Weights of a small contrastive image-text model.
Data: 195000 training examples, 15.6 epochs.
Rows from block 2 of the image encoder, named by matrix and row number. Each number is 500 + 50 x the weight over its row's rms, rounded and kept within 0 to 999. All counts start at 0. Numbers have three digits each. After the name is the row's rms in percent of the matrix's.
# short0: shortcut pointwise conv, stride 2 (encoder.blocks.2.short.0.weight, 144x96x1x1), inputs 0-95
short0.7 085:433543484508501531452476433562527418494536515450387493513499467475460495521517435622393389543454473470493424512546412578491523450500473449415471443412525536536479488503469447564428550516510526448454571441475429446446557511493516444509474576565508465457394513536401484494466497479561494552
short0.8 095:515564484394447481532521512491495518554542492521557417542445442485387484502463455515547461544444485494507428408484487444563509387410537508490461536502465462541424593533350466546458432570490538529448534465493452447501459521532449532547489476500492638491538419492498528404545459545528509508
short0.9 094:601526479458554502464459544565560466476540451440442462557425470476613542576431555488528567492404451545559491440461540511527458568562531471466500427415491552398508522523577472455519589536599565478498391500478496511461526566569526507478446464495426543469487510421467486533476526446454505551
short0.10 096:461423477455426529495495376522508508495476469510560466512408521472541452391452546457529400523477510510453445499477468480425580461442470454490469507507551636544463504552457467451497447515398535410452498497470422429489476527444565492365489474450505572410518479425523483517535486521554441503
short0.11 108:584465481456558439476517496386548516439544503588494551555585536501467494448459539489497622473509463570497500399402584521608451554512496499541582556472482448405468537587441512442502521527496538496444484483565514449582547535595547569491512474473419470466474499491502480539449580476492463519
short0.12 093:470483484496551417553473436616464622432542495530487443540512436598512522511468460518598503613475538516544481470449510535558523574479504459424488546512524401444488484559501475477475535556544515435455413479477519548512500383433429548453593494518529635464490481541575518518503476483491472489
short0.13 101:446575570434517476560581595500535464555539452528489468523512470512538477537491562476547530475540667553543453678524575524455534509526520498544524532491433605482506514556534515516488551477546560567496489557513534526499506514491499465468542480565596526504498559594491547512553464502574576579
short0.14 101:488461545421387467487452444448302526534474543451534524514489616506526474490553513549516535457477508527546622503536516443573577530531589516559476502447490464408557500520562504561543501510481540455420482417508522477524486471518459460411463514470474564493434480448547568545519566520494466515
short0.15 093:542515529487424469571468512517426558498565495472512457628502571581503437430466572494560504462513427565493502523484541508493606563537516451450500532514481506490474484533542460529528484561504513390583477492419569495402597561577406503438464518501550437504593563456521543520423520505583508456
short0.16 094:529542490573546652441498580586517586443510526516498460517493575548562560486522433559584568537529399527560523518454557466519561478619554464564539504502544513442479528531493523450514501467579555479553427553400510591492517508574535432507442501441447489491478465527483493457531485579543485496
short0.17 092:616546463493471574562501467486544570450537506479494604434562443570448556515501459586619534479443539526583497438451531528456545512558478476472448413481466553418440515580486516556563446467508528420493425495468445450547525596532463538493389487431485550526533463480553467467491500447503536537
short0.18 086:462453462483585481488479580434553614438573477464550518465514482524535474599477488568463538428527644589482472597448566538511519519490475502561456532474466511432456430457426520465456496448464560476495548509504480470549511473522474559535427436454514424597525578574535525488606530490548518529
short0.19 093:579445508561491499507508576454444482545555488478408510497539495505591466515540459502565492523503448583453511378470561485567478459526468424464535508508503424468558478502580542424469502491565500486515435459528513582479561556573552519362534482537534451477527623442444531526574542398464552459
short0.20 083:494464449447474490516506469498574567469520465574578467487489482473510503513518540458536547465491503633605578482446537486553617610531450572508441466494429570401534493488571505522467526483556572512567414561468553562485466503573544509479481547589556515539560448605535440501534557487529460512
short0.21 116:487561554441536508508518484472477552500522534495516494421450444512475539589471510497443548521549738478480529577485521384472498505529467514494457525466496453504438519444471502527523398537526519496404457551524402531540487468523539500483485477472539494544512401650470473469427466449473496529
short0.22 100:461493547400545434473480511459506468514445472563515545511405455505462527564471499458543539533562693478556427563497543543482474561499538515548541526458516509370485482449409459510503565512469446484417509502493456537541481446532470527462483497476422437554512514567559492522561450472449634540
short0.23 081:462520545481508432573504587451505515482428482406539465494579446448418492557541435559475450512579676559440454613526473502477474413467509532531552530474584551515490541520463442491477517496547508522517533535530490423504511500502435449464417496577511499451652462570454520537491512494503496503
short0.24 099:498409468420464516502531470492484664538490440511583524480486447521508508523554577507585511509427494676526468449532484509507537498485464572512472492483461526454538502564443496498490430439434531451442422481570458508551460441561560528472526473488522474543532423524633487428483511436542441534
short0.25 099:457406452544415471526518451503494596469485555579495578457651538490502553433471524498486539448495403527544531483454573528568572540482475531503561469486515633461447457497496507517471443441512427494495533525478524521493538440558446532512503446566469547493467519562507617516448560528502377440
short0.26 098:601562478470518532458480487451553541487521533545486629370513508484507458421472490512585493562453492595596496416420469491450516460631492417481482534522540506487455423531568559522451464412520535504447506433508481518471539525522480448468449545496524593489492534604570443470549462459484489465
short0.27 082:497528521578542468495601624598493543435484446562528485571487541411483472631428479521569545447525603471438528642434465507505540495591481480487500543521457467501465469549502497581537470460487454565518454472483473463480508498458446511493488538498477526507486469532508462529455552428495653517
short0.28 095:505510495452587487517536435449538537496487518527456458511481523505471415573466506494522563581520629462448539561535475452527472516499623479522470483510483504485441414474619489434449647486539461549461455527569631546529515505497390452464542534506475460517511527528554477406419498441538515484
short0.29 093:512488553430476516565528504463440427437508448543601409523509492564534609451528498501546458451526423484463493419401571461542415509501454485453448598561445502483470461540426490476545519526578551572519427542465564543474508510499601553502469530507477516487539600511497483585559464387526466509
short0.30 087:539454457530446557550425509465431566489431490436480519523627536463580580565534452531506499578383533513498503441473561561524525554433462502442522509482450490442431455476548582539457418501557432492453570495486481490567539486480470428488501486501502466463493488457624393454516559477582426485
short0.31 101:482485558512511400437430484413483539498452479418532449569464423550541452458564489512468573473422625564512576454529515497496529501565542497490631503548465479481551513459515413515548520554523446516475470557496515521521562539507500396482564534467490539405521485525523403535409527436533427576
short0.32 092:565566536530456443462450457575530494453481440464423485517451542473427508422482561421485540512416464426458434437533505559441535488569493531514455543451487523506446529483464468456445442466412501604478539579534481498385532471522424442504531526454545484547440441543552453425486516508547516652
short0.33 089:500522396478521402482525560422467438569585442509458469517500445496437454625510515485467473453504529500515472492462441502440537492468518529458523479506558515592463561464513523543456431436457464563517540420413489488497426486467493373500434550588371491478490441503480496523539469610443420508
short0.34 097:414464465450472453512489472522458587519459567538509594492509562484555548496514465555493417620540462445378571474418462471473491566569509545462518589483453487549421500470546462516435462579527503497500543471450486590466546467509576578451439499534499468448523588506422522518478427509488595566
short0.35 096:539409556516566467400443455519487520527458501460516511545501534565560506432546483482439507459467467586454502461418562491577571549552495463590453516467438489504457521547528527565528601464604488444625424522538519568475464461555476492522564531392459487506430600530483519469459506438504577516
short0.36 109:528492489482591493585474447429416505489573456491556496523510567568585493563503465500466539405464421516519528449441490534569476489569490502471444501425478489467535484518516409473508530477492494409466453503475536530528472495515612485351453654495489475505440527641445500495553518464531535490
short0.37 094:461518466548568488486493550536497463527483545484494444534446528579503517563599512490520406485531425446584557402454552479527491492590493526509446515559466520554537396453575453487531581360542574540478429510437637527488498508544536560483510527521398482438510559495558472449517540486563534500
short0.38 095:520481589515563552521587388459567546521498422490474512511559551517527579424624442531521471522538434496483572451504543377489520525508587420446533490475422474480491498478559509469527534441541524445599421513560546529435473515548475544443498550608508424455491494539483523466533534499407528525
short0.39 131:514492402505470457533654535511424569436475496468433451590495503462513486491443509480492511554504461489459496511485509515505337529481590480500526619483498428486489545529567475386485495481522447503551510426500546481484555434595415609494425511453511504485507471593515500446478562456513532511
short0.40 094:520442464520507496476524439455572522616463452468514511487526525507542502530442522556575383485425456590493514430532525511499465476512486483616515443571486515447514495576533438520461431590569366455483473523516545495418469482440432464511465511459403533493540513442524582451393402479497524519
short0.41 101:442540551510516507513558559541436524574558416508535454549512522544528526526550508411529499487522466535576471315417587584619540507523436520598488489509426476469517568485505556494550507485532550443503549564569564545483540438529450422481501533464503483466502496528468446538425436572474481480
short0.42 114:440550504455528505497540463461443492497425477448511564603566482500452509453540612549554463554516504517597502422520491532491482567520464520505508576436510440432473460548518493548539547553535411537444466519462561425426484463594326553457389458514527475488533488511531413479548472508550516468
short0.43 102:465468517555448412469432468444492504544509478470475514367562490556467469486368516518523457539493504505483497492486426547508449514511440514491556340434472495401474515578546518391559470521434495597560466625482516538526497520435442525463456494493503505513505489517517471521518592475517570398
short0.44 116:421479582533464434472571470420535539529456481447453483487448474497554574533342522497529385369521489485509497555486488531570441534537358497563562487496544477467468524467455541497512453498489612536469477528473547481516439617484436452484586541466483495420484532493528516458489509505467473451
short0.45 093:472491519491454460497414442438541472470471462620385510490492551557452456607562451546432551527459400444436459444473556471413553503444534531513419547513521541539516479513502468521430524528517470506461488507498404582402470486439398549503525503517482433465491563529464431449492501559551537406
short0.46 101:500406553474414515542499475487492486512498528503519419451542570487541480417512518531590465423508510530449524364411561520476454584540492528473451564642526436449470499540523512533561533592478538569526480541502586483494527495534461542549499443571425531452499629429561480467543477514484503442
short0.47 083:461550483452600440562484462481535517461558487470477487467539488493599471543525464571577473465582625459510481680472450485517523491568471483495512532453429487414512464471461445484480567500469484470496493570492500458514489495554573478403434381475455577520565524611448506559498534485469505493
short0.48 121:436535469438537510464565463568535498474599398499496511520538535498445555442535529471513535438434474473494511513483463511467534540469527500542435523466459576443518532503517499627501498418515595515489442650478500508546589607492473530459519463564560481637514504520596608506509494439550507478
short0.49 096:621517521430406515520522509505499524445433430560428462561480553605447422499517448389400452531538442426511451439461407545493541445458487560536509520476493478472472443521540537497477559503451541509461540402498482524501521497428507416480498487522497479527501511542458468395511492537514480662
short0.50 089:536558500479440506522543563485469512559544564527488428460505440552496526439524493580559550406521368604563418349454600505529459507566490503489515502497429458557505572565511420535552496485525486533438493554498526530459489491471553544515414538534497575430517444490502502456500550519450393533
short0.51 112:485483464472548445518444485508483559478481441425471474660467480536463574466520570499538517428535551484501470446395519498548463554501552472469555526540406544525385556530594459447474581498510470572453530442500547533422462491371503486524485510484515527520512566433479477568417492475603444515
short0.52 113:452500465424429399488427537522584529453512491502518455429530439504457597483537483494528526386479548500511517436530483529534461546548639434487518505462464420418434494496561560493477535490541558466423510550536508520506566557412475329434459533424451500511559498466512474471496499525529520447
short0.53 109:501483597453520514454609506518544453540378515528562441552500561636468528462441451511511508549496501561612578495486518442547460498519542514548412512455484481414496499459552453464553482384471472577579449472488471514448459582560416520547520490510539463517538550479505503514438449468570461429
short0.54 097:421481537573467434574545520572497530453491504528539512458479514539516481510532487587551520573556435563486495404511535463512550547599507414438526536464526591508539407455415507563492514517533544544431446488416564508455543423475480513450443426530518501539487534404576534533487483489588407603
short0.55 129:500540577519532554558442469551320469531488466473493442489540482531485512542600491512545478499478490524500564496520537519505617527478515482529547497520536578437488493469542482490469506583504450493484476418527528456453603482596475391513475500376530503388548507484540343469458490486529503472
short0.56 090:544612364522500532478572560463506505508533534434593453490430439631499578465555471503557459493519530583576491403525583482491553521538466556497507468546508545490529526473554570573483555476503555509523530534514524545495555498529528520517399449442558558470569556524515557542613544453511472474
short0.57 111:505512392404467385517461520488508599395543503492534475443499529475506542535720524473559566459450558494520476481471531499402494572471540488456416484512508518511523495536510557475525474528562528466544502544483467520468612425446478487459436451499513450557496509482564553480519504459482588481
short0.58 118:483511589478422429532661486441432508502433489483533574531493480458510498456415442479490498519434498476521465527499474526457507518575522496532493561571506516479442482433512456441509484499547508525485483391489492499507423474596533567575449540457554472587607552398542621502456464432491571480
short0.59 090:499451475470474474454611439527533522498472453433527505480495505503561444575454507490545446607475492538475492459473536517555381499575477550422496507508493412477460563524517429523512449534513477469581503655514531515551508510566444593434572470513574413478445553475613528466516419544562473474
short0.60 105:452553486436431372568525468581513574394519385476469486504491513634561579400525461515477461463510535526466543491426453478520554505549492455469562499564471493608522475481466577497517558514529538461535404514514493489468495495493400531533479591464456465536540555494513468474402519485424487504
short0.61 098:479496465501481527479403509451551449444404449442476566396509499505487505496507519542421464605394441511423604517433488442505568480594577424522513561482476470462524581483533551422411507491518429492566506470471550505463531528431517430460428518521485565584518539482562412525448488512512470463
short0.62 100:433521614444501477541586457553484499470524512569537461531496477557439548454562479438583533514590519611532492351428540417553465571492485492396507433502481505525579569545503476525458547495553517517548384518424498502541504532484524504482563514492573525515582480463478541483506491399549477478
short0.63 110:530512546527512507482463530434370488417513556465493416448465555495499456504526506459535496420441503435530511468464472584582525548487397456528484530467484645471473456477505474492507586514497398524466459406487533451525426524494469450389546514581478450534509476487580524396470485422507464414
short0.64 105:558476469362533553463500549610433561380509509526490481545463522551595515510566506556483475560466469577492574528504554485461567497561527523435489593448533523522465451469541442626541552525553432450492489557515566542489471492509463538505515428492490520477526476579535553549458542559536473621
short0.65 096:435510452561550438467483418587433477427472533446424556497535481461466511523489503482508445482588734501452428647486484519490482476553442496506464520447437508463439445527504474481436497510514529475522554537510473541545543485551490497473566480498452509488497512550488522474521530370540569486
short0.66 097:462485468441482452476519416522447585568508464450539506512461506542588586462505455440562485519432393523528449451493528450582472550488492482478490464423575575457480560446456504535498490431542498540459461479482602567412500485552545512467619436534467519483623408491513569445456500535421485461
short0.67 092:506533512441567523480530547475464542465487419567421520478528491548446536521497407537463446461436508510557558395491538557533484564573493432534496501497473528504477489465563434469514501521541514440557588523532609542493458522524567494529387427546506384573476542438453538614582433491431572487
short0.68 102:479602520476465485545465478457462541506414478522537619438473567529607484435503484561499424433454481445543533542526480587465490617546392480427454525501484494499528518537521496474439489558521492568436561503574513561505501525558434475467435484495432603405527494498580439494499466414446472453
short0.69 102:476524553474496582428586510474509528478508556494500512518487494552537567542613490525578552570484479578517453517558543494472549534486481530503471613430498538463460421436540505414547513519496627548445532409455549548519655433466480465537454445407467502589479500580520488506513457516517443478
short0.70 103:482420458457527413476446401550587576442474481470514543480540483602420548470477551582548542494513487596473544445543537507474527478526568474496517547449372539491582504583476493429503577442540447494460505469502487543470493586515520492500543571449481451506536398480456471450536592403518455466
short0.71 102:455475493531434534494573489516490527557531523498444541486502536564498565482465529564599459595507512549471515432512567488535374502521462477479499524476492569487468475518565556543526550498484562547433446627548551526591656474512486467471384495500492553589510497468536618533449481457560461536
short0.72 110:569440460514468544471616517463488578548479479523534543561540540522463529420590490532501464550480435515565460362498497443464527537575586478512472401523410498522430503512446398543532467478489571451515503566478455519482494579525527521461486498523579398539478633489485564461548550494462464481
short0.73 115:460486471385559443507531549569538556425480530487488438501511509491557476497485525501568489554421485515512532490545449573517376524550518363418496404506510465517379480449486544507542449487544548478461484506589553515432489497541490504438348531453478501538416493491508420451452531429526468468
short0.74 091:460456548544461356505470522412514476418476498435547496409518455447435536428468434535502600366520556454499519473485556490547398504466460482496577476401542535403473460510447463599533517486479587531479474554459461533441470565536485466456557505477437539496516556482514522418491482462486470467
short0.75 086:527529401530479499434475502461476447460483609533519515527533578577409493508483501490416482498507428462542483554562470579470475466492489565412546462505602494479549510567502414429464506458439553485606480399540447563524488442473508414480469504497471502521390502471517471605583546583538537543
short0.76 108:474452555467369473462539521555444525541504522497488529426474462474540508506474650535558489496531442569501495409555510471417530557563454536517518500548448490576414447430516493495494440502571606637491465485412568486544552420504541516467497472514506497506459591574526490495445518434567512498
short0.77 123:507507414424476440516406532522514481404535546513496487375508478476509406485469585470491548477531479473485507517521507558493497488559609538422541529483529461439514465496478475485536556522480515509487496373508524522465476462314557369455400540469505474422541461471539483478519479487450469424
short0.78 126:474514464474500474514533499484402522493486489458496485498572438529484496515508506470544537610508480497520514499483457569489648508532543524599439566441473389468533553526545546390537512481471617441465474389476471524542565415426562512564532437524506466352533527548482580466488466475517497520
short0.79 117:491522484401471455487436509492482535461474485556465427598466528539508523357513579458512443383474573566450533438505536431492419571498521487500429585546504498490537466539504481434557518440527480374496479471541515478476454477595527528460531463533510543462509543509503630503483607472499565563
short0.80 108:480463440431485512519574518511544545413433468513524469418525548536523599487522527466522565576498469500481529517533496575476429544557567558558493563474457509447538512517486482433509513478521587546543493338501480519541600437410578442496500511439462451453485485551570568498426439579550545584
short0.81 101:475457503467548537413571483533491537411400509485538645435504467577566476434500509460546560466472533536512521493530488520536511513543543465533495520551472642458453473557569458496495560520626485589611525499497552502445436583470477532488523468404523494518548484541443555534536482551523424544
short0.82 095:503510491539476556548547560467533576466593490497549460494522557539455524553530487511635508492570600547448547641559539560471590587533471463503514493502457518472532442544446453609543583517527524535569530563507536516483478533546466441485533553486568528445566487551502584511513476475540627493
short0.83 087:563474505468462413471571423539445471532572541556546518571566442420438448423471482380454443525432469488607473518550428452462493490460482617455433518459505525416449517540460505469485472474483542495503571446519483506487423521496482429505543509486476485501372508477493542520466423563407526423
short0.84 068:498505498449553547441512501491486511500473514490518502474461501484526493579489503474539487477654773524472536644488500490475538494526521516562492474532454518438543512482478466403454494495475469568493469582478490515516447497489449497455481459478464507429480554568486479505507516516515639538
short0.85 101:534556446484433426482411477431445386538488456506474458528481490455490435524483487496466479501425477473420502520470458623448562489458511457387499544504496563548481472530531480486517539476464681483503477540556512590505468509424451583461490484441499449494422511541575467425479527391462479480
short0.86 083:446613451556541547489551479501592597451530511538491493463447532593559569430531502516557489555506497546585451427403574367485507530548479471524485492501477466453448485532492550520466525508536528566538422416537556549429476478445511509524391527509519616456583484537514529545524495532500530426
short0.87 099:519427525470443512506657500459525529498469457562446478515579572541516402488538530488433416543389457521584496410507526522483496480530494521489514452449535524413464425462495537446506542474443564455455480502523621594426567478468456536507518423495479473523455466459473457524563536484416430576
short0.88 109:552582506533570464494534459511516505409538404539446486512476510590547439468558468527452437459418550430515561437422517476478511510567499472464574499442382537504474547473530496489627474483547496429543517499501513537503473513558500457514524566498413482436567616417442584570520414460514536498
short0.89 093:516481484539581521395601470405459570483558433605508468359522428557537549496478511453477574498501488576612524380479533476502512532559462521504501509455492529469513453511508551502606561484546486576484483513516596492478451456535486497524502522522453493500473515445438419480555622514455541506
short0.90 104:485531487568439514441616497528504572493484442500503443483477515574486437528521561534513488587450485536547530490500498512447556513552537406449489503548469608454466538457527592418519457475534561480493450398598507512476479553635430541453533489501513623426428536474550477410463474472510530444
short0.91 090:487590589521498461490520495527508537490554564472536513503516564461556528451524549631516512467439439498521536493454613511480525496521546593463540467491445489414565494493501534381535458520569529476590501533501624480425501521452573547426462538465528422513487639550561496560466479459448475454
short0.92 108:505459525520516470554489388493558476544507394472575526561433474521492502464490535453611500468477518479328589412500515478481479471549512519477515535445444504503516470555404500483593511505495513464415431463469534455506477529512506520545506562476517548476549514520564512632450497380571453584
short0.93 102:517493593448453504547548456516434538492476533558484446500463539472508486531528471486406532514579598493490435563432559491560518464479510446442550527587437560440442462572439414505563483536471453480430463590510509446479508476502510470528486490605479419540441612633406478489528562466473496542
short0.94 097:440424429529485489424475481493560508484538449483507573402435491513490359472443574629533421543496492494501524518476488530511522576469484545447453443469464523397470548485460507419452461512509483460441512573499596523507490491515481446454366620594452506542544498438466524457478477468533515469
short0.95 089:405575531425567561441569491494489458435435467491447512455446399415465501443503474437508450501513620472491512577538578431437505508479430471545488571447533563496512578441479455447444452558479480466532487494506508478516443516472518488647540460518406425498456505491541485445530443548430557478
short0.96 093:441478496523501507504537525566522504450511552543560504502560569535514478467557480550573401650532449521520571522509522496543567599543506529465490407551512447488545576519620438464531564449585486558529580557481528521482518410396459504480492453494565505496495528611551527518469575451461508565
short0.97 105:508537550494540506490453452376498545576449500511511534499531539544569574506354534571575383471493433478527513469481568518480590473520390520461553497531504497513541436545491555404498502529504602422512534549520528541519416531490438494512491504472469472468565485441541560566419521440579544563
short0.98 103:395468509511443516498539488523491508507384403466420445494521472489541430508543475450477551509443451408463486493497525510449534422498509494656516479425538499461489505457378612416486483507477479459440458521416439539539472477505540498489508443480452469520503481435503475477423400405408450521
short0.99 078:494475542531541522527472505375532576477461547443477505516454428508474618487538505520568482502502599527575541574492390445515575517547428429473479503458456603470603534507566455466461472467520408447479541406546498571498445455466474536409511462482481492498517472585516513533437421499566536448
short0.100 105:512476579424378523450515398498558506540539500552481388481592592544478431460442525582537511519520377553575494445491562519524470503567471555542509586473411549517524491542551461459512483565444580472511487408490564521467516433563562462468540463520468520497478506489455387509547491495493468501
short0.101 071:517580488435560486541464433516494470517450478513520523543455457507489482604476610452538506597673616553519447628448568475563435448542473489465439482500550497441479513560513469459493439530497515462476553514500518474531484510573422436502426473433481470460479567517492553512508505515527613473
short0.102 092:525503562422460440441473482510466536424510456486451416509485423425566535424434549523553349415412454591508563444459479520502471543519554466513574451540501513525500488458491424558485535446604527463515535465448482613471569471488509450549496558531509544564511526544575511478541448435475453534
short0.103 117:492488518469478434511546487474499499564500558459514532528508415478491476565369515478517433479440482490525558514476496580472561503531509476470410548476471369425509467501524494492509511499513547475512455556476483536465479443443393640461489410515464547278555495508544533444477482477535512524
short0.104 101:590517501447506470536410575418425520446543495400501532547445470543565518456553593461501478478486514572470594527540528496530458560589438495487506532427440411512594392516409572574578567519574532577497519512482510500477537443570500438513440451495499460467514434453539523521566509477487491486
short0.105 117:489402459499650520542554565506457494477535452425507517526461519471466521533517573525525427489589521535523542407426510470480435489438475414558453502398487540515572502528430466452472509437485539465458481523430500460520493395551483488478479456441612565521483461496464497441430458432572389488
short0.106 104:501510510536565453462594466483628558477456487525445537556495500506492491459481503482565513516470536567462564460599558522564518539533498508484464480464502522430459380533512451489499464543511530464430466517509531476388299502545470508387590507441498493459568473492490402498530433473533508456
short0.107 100:451407564554403447513404388452427504474481562475501445500510465433554463538492443442494453547527535472536457460491499467583568479496396438532519534548549536455480529513546495531516462634515491494529419438491466537437457487490475471611476558493507453401579475465486435486486422440548537451
short0.108 116:525508437506465494522516370556549529531480518535520518471507593529476442502456419442529450502460579584578496416412518516509538519546535503491485451503570507524504614531444549478556529523490504516586507583522600425510509433533496456573456491529484623476609565520538548454475507510384557490
short0.109 099:629540440462470479480507404521490525523580435548492501448563497556483487437498520523461549430539403547461568486487581442464473514553502480399505583561319426495489422470520521455561546573518498570514437514551547535501448507526509514485530521442563393507504444537495461506561505491533527486
short0.110 088:429592548485644477479494596438525446530415476527552519394510550463432445591464446528528470470570668522512556516500466536492550529477552435463541502441527528490472515486442458558495574494460529523445446483536510499428553489521518454436461424467460436506582487532488466527563499514468577494
short0.111 096:464570538514492494564463519442452434506448469519471597372530460414426520477480532424460429522515467494484518418522538571517423585506484509427523455443542520403467447500460465481477570599466493514491533579443480468521354488456503367515565545479493505529514461473543514508439483438519515434
short0.112 111:464506445469519460501536505476433490419530513509462505441478600451503435577394505457512470506511547455520544510499498492473535538518468496499377575465445490439490476446475509532450542507468498590475464474530556518563533463592522447451443581659466533600488488503595490434394556433451569451
short0.113 084:462472589487548448552451423426587582471439578405438463450588460535463512518483626518538453525569608471452533598481455502517512422465476514481455513518534491526449512416556432547508445446417485498485434493498448491431468466443546516553499435541474462521508469520500492540552542574464570433
short0.114 072:482509554489665426558447640494498447491510479555513444564538448526526524506433433472529432476504664510501547655520501508540482530489482434466510477507508436487453518503482430515503485430475476545494427482535542426542547475461454536445481534503513465518520514525548494457541486565525626480
short0.115 093:581448521523499550508494446482454458458487593561508492568538527536466412481433477413531575440389432474545417433458453510560495498449501521511557450423478597419500559486421593433446484450480438496521503500433491513561439509452511483500544459409470468519537471499550499476529601541433404535
short0.116 107:506540488457503524568535482512518557584526464485474464531481465493559410513492536597567469567423458558458503490517560486579485482526435474520575462504567425456471518495530359528475577515562312469490448516542485565462529525456485522460490472560630540558516505512573486514491493414435480486
short0.117 105:475453549532438403512462491532499542448377443518491484458383504482472422439517553547517500485533513547470495459547493461478548488625558475452606572474510536550432466511526498478477566590545563420415480499380531440527461484432481448528508493459490483579541565450571536428461425481504518510
short0.118 097:447542410562501459472474598473543539440508513488561506471519568545452590449500471489585614454557484526471480458444580573596591523593534546483469422496459546509470481552523450535476520513528500534567568502546491550552528502398615538502463543541547483503484547498622478526560469517508551436
short0.119 099:486452537437372459483526463519534550522507529441618518475554504549529541496444544474554566498488542556581547511488478601514329516538565506512473543506505481430443474568470386469525522462547569488589553555487543577470463424533551427476536488461484476466548574479536410499483495469530533472
short0.120 098:485483484431439506515496529489615594468504515488529470526499435557553524488433502435597484436514423540487546519469542499606427576505578540484586554449530453458474566496509446448525507483468567475513473451509598489520386455491473584397467505600505439356512509469546551506516464497471503520
short0.121 081:531549549449542471475500485563477463518405456520485489532542483495530538542481476599534436535606619558447495652471396463505555566527525470382456537560378507476536471477499496610454454516460491488506450503526443480521478517556530495441423487468459563541500458521469462509590470459507514573
short0.122 076:514493579532546482512428491588497463476525508536510473498503474498509516578450496509544404556569721563517459583504514480445537478480383475487444549462467459434586506553507387424474496473552483468446462495489516484449541549554595553486471574503504421443492530539539487514467478544523542511
short0.123 106:531478618506512485512529420585554454487503475523510561524450545468378570553494492428452509602511450471454445415506471574486581564441502544466485401475470504443467489494441520525481454515522520507510523512506496461515591431580518431600445536521476458475474554447485468445377543408561452456
short0.124 092:509471467474477510486612498515474548464539505541470463601520499511537523495472524575544494310499470565588561444563489567537422542560530576493513500483495556493566527464533492504553507451587452428529467573508459495462569507524533579416453513436623484415483565576562475511485478487498527531
short0.125 111:488532409452479442534425505457396552537524428478472560518513477516489405537324508491523428502509555502477486469486520519457583549560502471561460490512435505443504454531493443520459501371538594565482487497457536478559460512553452480433503582503482464500528517464541660447501470481444528451
short0.126 105:409402493450428498432467425527462502533484546440480480395544454488580488486525380470463452520535504476501542469474457457526475412476560458480447473574433533532439476517498440508508431559521453478432500467504462410457543540425564499575466604444501497502630600456475473481521411505468514477
short0.127 106:426488429507542449540566501463498486595528511492587519424529473524539516523486459546547490526461446546375594495626516392504464539439556406533479448414518601478473395497479538565470438461488503484458480488511425502467494502482582488513484511467484443549531562575553524478572472435483584454
short0.128 117:490519458458487462462550457530539501559463441489545502540524420479533466456493502512520500398474506501534555453534475498534598548559603465475385466518490365443523494475578473550477523512522446533449464489453497573449537427503481478535485467534530552275494446558574528479489574452515482511
short0.129 106:430544587413416515470547517472462500433530536482512458552470491552519503421482494484509475565430411604528542555507603519500312540504543466539454452473455460503489533485465534474527578520534540438516495448512530492475584538530488586499444516559556508519475492593601475563496419484572472486
short0.130 091:477545540399455350525549498512475430534423478521462520526527605466516454520534481444438512561433502436470449482398466511541451482583523521473490421439480508519480549424487419512511522463432522517575534563489508538531530496453504538496567463526510417444436460548448535541466519407470557642
short0.131 089:490544480481506536470613476427515551427577475468581574451492565505510542498535505475578450546510476636522540409514510554501527580525491440523489533570456526530529554528578518347475512488464552545522502490505525568438555459539503460548538510458590514489551617515471504480579565541443442562
short0.132 102:482465525454509444505420531443475500490487455457430558497524536604518518366610501585539464447400580522494502415469515534530471603528463544549516459524452542426494568511531492500552522445584481498495491515540573514504543498584512583512560459597512494423530462562434588486517549468445541435
short0.133 114:476464513468494489481459464531549572508575544480573483513556518474438645423484485445586495537585500567507491469591476517449541503517485483452461530550574555474409526572474456458510571555530566562475506510394582459436446474549492499493502525410474596540545463485597514462570522528510394463
short0.134 117:472512557450546443580408584448413540558500432472538431545493445550475465530542504505565504443563438561467554464523513499538475517586428522463495495490455372558531386568409427525540490524485450585530523518493533459523505481614421491466462501590540480434520527483513492515528448438571465538
short0.135 097:548478432475499507541568435488546571522517460506612508490553540507419523482522545508530516447410388578514532469440575509605458599488483469464557484496473557474484444480572619422474507527522522493483507506464457599625464525543463487444459561444471573395411530526492532493495519480482481548
short0.136 106:494474471376469468429448482495451573490513384441511476495499561469506429531352559476523488529515466500537582468541434515420601526487487487473479460489459495448482433548491472498433479411554526426424428444517522539617484541505487541451449514493476460634507514547475587498474569527494517527
short0.137 082:479487501458680448514499518470484514534556505505513433474447465564454469563455459569551538534587740440473550528526533566424507481466479478508447478497463576438473441508467451425522456520544453465426510525533475508447467496511455489480478479508507449451536492532485551416483499513453548475
short0.138 083:462627526555574453501590528513441543495503429487488494533562589545508533449539528518588498406452504530548513371461464503472425543620519535511435441514454548558458548560455548468537493511513575485471485554585523469474474533521473509515540480469510457508533563587561476505497463572649491495
short0.139 084:466499600531398452472509549427448481503406547538420595424539495591539609495555476532527462463497499500532539412503467446438500546536529467457489457454612430554472451493444512454505475512432517544541512535419458515521460520428510521569472615563462445555491600468523464464548447482473461473
short0.140 101:509427510571562501557456488487449533559491409438490513638542481567570526497533479445548438494494497490514517463364541486498457522560456452501487494464452527407558510597430439471515469464585488392518415412492566519484525558472514522489507513572532460530510492497464514411456550412505400548
short0.141 103:463479534561520468498487636506497498511484466477398445547548549526489509524503439528458498458453461535617512441384483544508476591511535551529493464501439523440528430428539499491562510490585552457568415543599558602487512489456486515573396466511476442523533525518407520532549421511455564555
short0.142 103:544477473514478496480472534424507472564533447424447466374506543453587478511476413479519453482503530493494531480491530558571511561493494471601541475482490431462446520551471437371536470497505306492539553624492473516466559486448452481493400505486461456515523467531571447430470487471532458452
short0.143 097:453446540475440456495484447442402570541576434447506495446520447462505476521517529496529489584532503480485513479467597522551556533522578539499490408385474430466487564548428566491518552494496569545474522434551517500465636492499425530441491430579455500395480597536530472514460511433519450422